A small multi-label image tagger, trained from scratch.
Model: 3.36M parameters, patch size [2, 2].
Data: trained on rosettes with rotational symmetry, 195000 training examples.
Rows from block 10, named by matrix and row number. Rows with one number belong to one neuron. Each number is 128 + 32 x the weight over its row's rms, rounded and kept within 0 to 255. All counts start at 0. After the name is the row's rms in percent of the matrix's.
# fc1: MLP up (model.blocks.10.mlp.fc1.weight, 640x160), inputs 0-159
# fc2: MLP down (model.blocks.10.mlp.fc2.weight, 160x640, transposed), outputs 0-159
fc1.153 121 [156 123 113 106 104  99 107 105 123 133  67 117 118 143 154  96 119 140 139 147 134 108 104 132 104  84 122 158 145  57  95  72 163 122 105 117 113  83 164  97  30 188 197 125 138 140 100 132 112 134 143 164 125 175 125  94 127 156 103 163 167 174 162 147 143 126 123 137 148 151 118 143 129 115 147 143 142 148 128 159 173 152 121 118  90 141 146 133 184  97 145 124 129 156 106  83 181 102 111 125 133 144 181 150 140 135 143 119 180 145  80 146 151 246  38 179 105 154 116  98  89 129 155 113 138 136 101 145 104 129 117 216 142  83 131 121 131  91 102 113 123  94 237 172  96 144 120  84 137 120 107 186 112 130  77 136 105 109 159 147]
fc2.153 123 [103 111 159 118 149 124 100  69 153 142 158 146 159 125 124 132 118 148 118  98 133  99 110 132  68 123  98 154 120 107 141  49  85 115 190 144 160 137 120 103 156  55   0  70 190 110 133 117 129  76 125  92 145 141 143 137 157 158 114 150 142  88 139 113 128 137 117 115 112 137 149  98 149 117  72  95  73 106 139 129 135 102  88 100 132 100 153 137 143 115 136 143 157  97 169 111 103 118 123 134 141  94  66  83  77 145 143 106 156 191 148 121 138 103  78 100 100 156 101 121  48 134  69 125 135 141 168 156 163 153 145 177 115 118  89  91 101 131 123  91 143 144  14  93 127 140 115 110 123 124 136 169 117  88  99 104 131 154  84 167]
fc1.154 156 [154 158 134 114 107  98 110 128 174 140 139 118 156 150  80  95 118 137 128  91  85 126 136 149 142 114 115 174 111 114 123 111 137  97 142 120 127  92 119 128 138 133   0 125 121 153 151 206  99  90 108 109 151 167 124  65 184 112 120 123 158 118 104 117 136 140 112 170 136 150 141 146 162 132 101 130  82 144 186 146 134 148  66 127  68 129 157  59 182 128 159 143 157 172 106 125 205 136  99 123 130 121 146 151 128 135 138 149 161 127 147 116  49 182  57 185  97 140 100  53 160  76  88 124 131 101 124 160 164 138 103 206 112 115 132 101 166 103 135 161 127 156  85 112 159 196 125 123 141 127 106 135 107 109 104 101 138 113 154 120]
fc2.154 139 [143  83 120  99 123 120 132  96 132 157 129 123 144 151 111 123 142 164 140  86 195 137 174 154 164 116  95 118 138 172  90  62 144 102 147 101 142 183 125 137  35 130 251  53 122 125 136 143  95  74 133 110  98 134 117 160 142 105 128  94 114 127 113 120  75 102 110   0 149 127 150 124 136 126 157 131 116 114 139 119 180 115 113 143 105 150 136  98 103 102 128 149 162 127 111 144 140 153  89 104 162 179 138 137 190 146 138  86 104 100  97 133 117 116  69  92 162 135 105 132 143 135 106 167  99 101 135 149 127 129 104 139  94  78  46 137 134  94 126 137 168 102 185  79 176 114 151 131 142  98 121 155 134 190 141 152 139 148 148 120]
fc1.158 045 [ 90 164  99 145 127  95 108 131 178  44 130 161 144 128  18  47 112 131 113 159 144 199 157 158 167  65 150  96 141  80 138  61 119 185 125  97  83  95 133 160 123 110 158 175 119 186 125 115 100 165 102 137 166 119 125  89 130 112 135  99 157 113 144 141 135 100 124 115 153 107 140 178 136 125 174 143 144 129 116 109 131  77 161 148 123 170 143 101 111 147 190  66 112 145  98 141 101  79 142 146 142 157 171 128 173 125 104 142 119 182 138 113 125 123 136  85 177 127  87 131 156 161 100  98 139 106 110 119 202 176  84 178 115 138 233 152 133 121 126 136 113  84 113 109 101 129 115 149 126 162 104 137 107 145 150  98 153 149 124 108]
fc2.158 045 [137 155 133 128 151 134 214  87 126  63 150 147  87 126 164  83 153 149 153 108 136 144 175 110 159 188 139 141 126 114  99 133 122  78  96 110 126 110 127 172 133 106 123 141 148 101 146 157 122 123 111 142 127 172  61 192 112 151 110 133 117 179 130 135 150 148 145 146 109  34 138  85 127 179 138 170  81 159 102  98 156 153 255 141 119  93  65 117 184 165 113  92 144 135 129 133 121 148 189 157 110 131 126 135 142 133 122 118  93 155 141 140 100 177 128 128 146 131  96 108  73  79 139 149 121 118 151 125 140  99  82 134 118 125 141 136  79 155 107 109 154 136 156 104 131 109 159 125 122  68  28 117 156  63  93 118 134  63 121  96]
fc1.159 197 [161 183 105 153  99 152 154 138 122  98  84 113 145 124 133  48 173 120 163 101 126 104 133 140 134 108 128 132 123 139 163 140 137 142 136  71 180  81 154  62 174 122 119 181 145 103 152 111 100 145 101 101  69 142 135 192 128 161 152 141 121 109 134 151 153 116 119 130 140  88  78 108 129  60 134  96 138 112 149 124 162 159 119 115 114 164 150 124 117 141  83 101 167 145 152 112 160 224  88 117  16 138 123  25 142  93 122  71  98 150 120  97 142 153 132 162 155 150 111 132 135 107 168 102 110 121 140 144 145 143 117 166 189 113 129 113 103 152 131 122 138 145 140 139  90 153 138 103 151 134 115  99 133  74 208 120  66 202 184 148]
fc2.159 200 [163 103 187 163 145 130 119  98 166  98  89 127 115 185 112 126 131  99  82 126  76 111 165 106  83 136 147   0 149 219  91 146 145 111 143 148 150 151 131 161 144 138 150 110 134 197 182  98  94 130 170 102 155 142 132 147 149 130 166  75 131 138 166 122 182 149 147 117 171 129 147  90 163 163 146 138  85 109 146 158 104 128 126 146 140 101 161 109 154 157 149 126 149 157 114  76 112  97 132  22 128 132  89 165 102 122 137 113 150 112 155 125  99 132 119  63 131 129 177 129 134  88 186  97 146  66 119 110 102 135 157 106 138 166 107 135 156 214 165 139 115  92 118 152 117 112 100  95 115 122 138 117 151 127  82 152 123  94 108 145]
fc1.161 056 [108 121 166 177 168  98 110  82 116 156  98 109 159 159 145  95  98 150 130 152 132 192 152 135 103 126  76 139 140 164 174 112 131 142  86 138 126 150 121 178 114 168 114 103 127  87  91 113  94 137 144 157 111 145 111  90 177 104  98 175 161  89 121 152 100 108 117 129 106 146 193  99 144  63 191 120 204 126 138 110 124 119 113  88 157 159 147 135  97 125 168 137 105  89 102  93  99 136 138 158 125 229 145 156 148  49 114 155 111 198 137 158 183 107  37 116 129 152 140 113 106 106 165  96 169 141 111 121  80  78 173 190 118 133 111  70 170  95 103 100  98 167 130  81 147 133 129  84 143 127 131 132  75 138 116 152 124 116  90  90]
fc2.161 055 [136 135  96 145 109 147 111 141 122 122 150 156 100  97  93 125 148 128 133 152 115  47  80 132 180 147  87 121 131 125 140 153 117 193 159 113 156 153 109 117 123 133  85  76 133 137 180 105 140 114 134 104 223 147 114 105  85 177  96 116 140 166 108 112 174 147 145 155 193 165 146 100 164 130 138 163 160 116  97 154 136  71  65 103 136 115 132 168 139 105 166 128 126 179 129 127 153 118  80 110 119  66 198  99 159 109 120 191 163 186  83  88 113  92  57 162  90 165 155 113 165 179 135  79 125 118 195  76  99 119 141 122  91 165 116 150 153 122  72 102 137 119  85 139 137 121 132 152 147 116  54 122 117 126 163 157 105 188 148 154]
fc1.163 091 [148  84 133  95 159 126 133 107 136  82  97 142 128 144  85 125  91 102 112 100  90 150 131 178 162 173 101 118 115 133 159 115 162 105  68  86 127  81 127 137 158 128 160  97 111 136 104 147  72 149 110 226 142 136 119 144 176 123 146 135 103 105  92 180  44 118 110 110 188 172 161 127 125 152 147 126 104  86 153  85  96 130  84  85 106  82 107 153 141 130  67  77 106 115 183 109  80 125 120 113 174 119  96 115 121 105 147 114 181 133 158 105 156 151 155 129 132 128 163 122 126  50 115 124 158 127 141 170 169 158 132 136 201 119 133 149 160 206 121 163 108 164 183  79  16 172 117 127  99 150 129 143 134 109 146 151 118 136 137 109]
fc2.163 108 [123 164 208 120 120 161 137 111 147  77 103 113 138 188 173 104 102 110 126 111  92 152 113 124 161 125 129 127   7 128  56 200 106 158 110  68 193 137 128 157  96 126 154  63 113 142 136 186 210  86 168 110 110 117 119 122 168 120 120 126 136 142 107 129 114 130  98 187 126 167  91 124  76  98 119 107 108 127 143 128 136 108 149 102 121 165 132 151 167 154 185 142  92 153 121 139 191 130 114 120  75  81 164 129 143 121 107 122  79 154 106  60 114 136 169 139 137 160  82 138 124 117 135 147 142 174 177 127 116 120 130  95 128 118 191 127 132 130 102 155  89 114 118 150 236 161 164 128 104  92 124 122  87 138 126 146 140 145 132 145]
fc1.164 159 [ 86 110 128 146 126 115 125 160 153 160 109 122 173 131 144 117  80 181 129 116 139 138 183 125 188 131 150 146 127 136 116 102 148 123 150 154 118  82 149 102 113 106 141 142 101 118 127 122 190  93  67 179 135 160 156 102 201 150 128 168 150 167 133 107 137 137 133 150 131 101  76 115 141  90  58  40 112 155  96  89 117  79  96 156  80 152 177  98  95 171 107 118 185 116 140  90 144 168 108  68  99 160  45 192 140 162  99 127 142 114 114 104 158 129 172 159 126 123 183  97 110 187 174  92  96 103 129 144 187 116 183 158 110 133 110 135 119 182 115 159 139 126 189  90 150 114 112  69 142 132 149 142  71 104 134 161 103 103  87 113]
fc2.164 160 [ 91 102 104 133 171 115  90 143 114 109 122 167 130 127  99 182 146 156 130 127 137 130 119 170 137 144 162  88 114  81 104 130 113  85 122 108  76 104 117 114 152  86 189 146  32 128  55 178 117 135 148 129  78 104 158  96 135 154 129  78  97  98  79  71 152 135 141 168 162 169 114 151  90 116  96  97 111 146 111  88 155 104 144 193 150 136 127 147 123 149 120 126 139 131 134 117 102 159 118  91 110 141 127 126 128  90  96 193  95 135 132  85 141 155 123 141 122 102 104  76  63 115 193  52  97  96 158 144 158  84 148 145 125 117 114   7 107 117 131 112 123 101  97 153 135  75 165 155  87 160 157 211 167 136 143 165 134 118 129 161]
fc1.167 160 [135 124 165 146 147 103 151  60 152  41  81  69 115 139 174 107 113 117 161 104 172 149 136 125 116 116 151 147 171 122  84 136 130 147 144 111 190 108 115  83 153  85 134 121  98 117  75 147  90 140 125  76 131 172  83 157 101 101 183 137 148 153  94 184 128 137 159 117 151 112 152 196  84 131 146 107 140 100 101  95 114  98 160 166 122 167 101  95 156  97 194  89 118  98  94 183 100 118 163 140 124 146 121 110 116 122 108 226 139 124  90  93 103 154 115 130  18 116 159 136 135 114 132 128  87 123 162 121 132 164  90 157 169 125 128 107 132 197 113 166  97 112 130 119 102 158 141 190 121 170  98 150  95 180 118 124 158 157  91  98]
fc2.167 155 [123 135 127 174 158  98 179 179 116  79 150 127 141 153 150 121 116 132 101 135 182 129 190 100 148 106 123 122  86 105 174 128 102 108 123 147  99 102 161  89 125 177 103 131 143 123  91 134 140  77 109 126 114 142 149  74 108 118 155  47 151 141 137 115  90 106  58 106  93 100 121 128 105 143 152 121 107 139 172 177 129 117 154 129 160 120 129 149 116 173 135  69 102 134 129  87 157 143 168 127 119 113 168 110 178 154 128  94 179  71  77  91 119 181 127 112 189 119 151  81 101 126  38 126 189 110 118 122 153 112 123 156 212 120 134 158  70 104 109 114  76 138 180 154 150  96  53 144 127 127  96 152 150 116 122  78 181 179  84 182]
fc1.168 128 [141 112 132 159 101 172 135  67 114 147 126  77 113 162 110  86 125 123 113 159 123 149 116 156 144 141 138 117 241 109 125  66 170 219 138  90 148 178 150 128 169 134 134  96 135  65 122 146  61 131 137 139 149 135  65  97 147  86 118 159 125 129 116 119 130 178 165 116 101 111 147 148 110 143 198 126  92  87 138  97 116  96 138 129 141  62  97 157 104  82 127 205  83 162 144  55  82 117 125 158 126 145  98  84 105 125 133  97 102 133 105 133 149 159 124 143 108 101 171 119 193 105 128 110 112 156 126  84 129 169 123 136 121 139 142 106  88  98 115 121 135 181  88 123 126  69 141 107 103 119 144 132 151 205 152 155 134 187 185  80]
fc2.168 139 [130 101 140 159 109 142 123 161 139 198 140 113 164  71 158 158  81 136 151 120  90 144  78 146 102  89 191 146 122 163 128 137 143 143 124 173 121 126 118 157 147 120 140 152 170 110 175 169 133 105 143 118 149 117 126 156 100 177 194 251 192  94 113 115 191 120 131 108  93 134 120  95 127 135 120 118 152 148 163 124 106 164 131 173 138 117 180 176  85 147 157 149 155 146 124  79 111 195 109 116 125 135 170 187 137 159 115 117 114 112  98 110 113  29 107  83 146 100  61 120 104 150 198 133 156 162  44 156 135 146 160 144 153 148 144 130 140  84 100 103 121 128 101 143 140  99 162  89 176 182 119 117 141  83 134 154 134 124 137 133]
fc1.170 085 [110 143 147 135 136  75 142 108 111 125 131 138 133  95 161 176  95 134 119  98 173 217 113 111 126 101 108 138 163 139 101  85 170 153 171 157 153 119 124  92 149  96 105  82 135  80  98 148 167 138 120 113 144 193 156  73 105 151 113  89 118 112  96  88  85 107 141 122 115 159 157 119 143 159  93 149  95 102 163 156 124 134 120 165  90 187 163 170 122 124 145 129 126 141 125 140  63 141 136 106 104 169  86 128 122  65  97 121 222 131  96 173 148 119  94 218 112 103 145 177 118 164 127 112 101 110 146 124 132 132 216 148 148 108 127 216  98 150 123 137 151 130  53 104 114 118 149  97 145 121 136  86  76 136 100 145  92 165  84  57]
fc2.170 087 [142  99 116 177  87 103 173 152 154 134 128 190 127 126  92 140 145 123 129 104 132 160 166 122 140 127 101 121 113  87 138 123 113 143  56 112 112 156 125 105 176 141 142 187 139 157 182  90 149 120 145 139 133 163 114  94 182 107 158 183 170 167 126  87 110  73 147 119 134 170 119 117 136  92 114 129 135 137 127 114  54 143 102  83  82 160 111 255 115 141 168  98 111  42 168 103 229 138 144 123 105  74 148 122  79 102 111 139 160 140 136 140 185 136 107 145 153 117 124 115 148 128 136 128 168 123 121  94 134 136 160  66 162 100 176 105 207 182 116 133 113 127 103 147 126 127 132  94  94 125 123 208 132 139 164 149 141 127 136 143]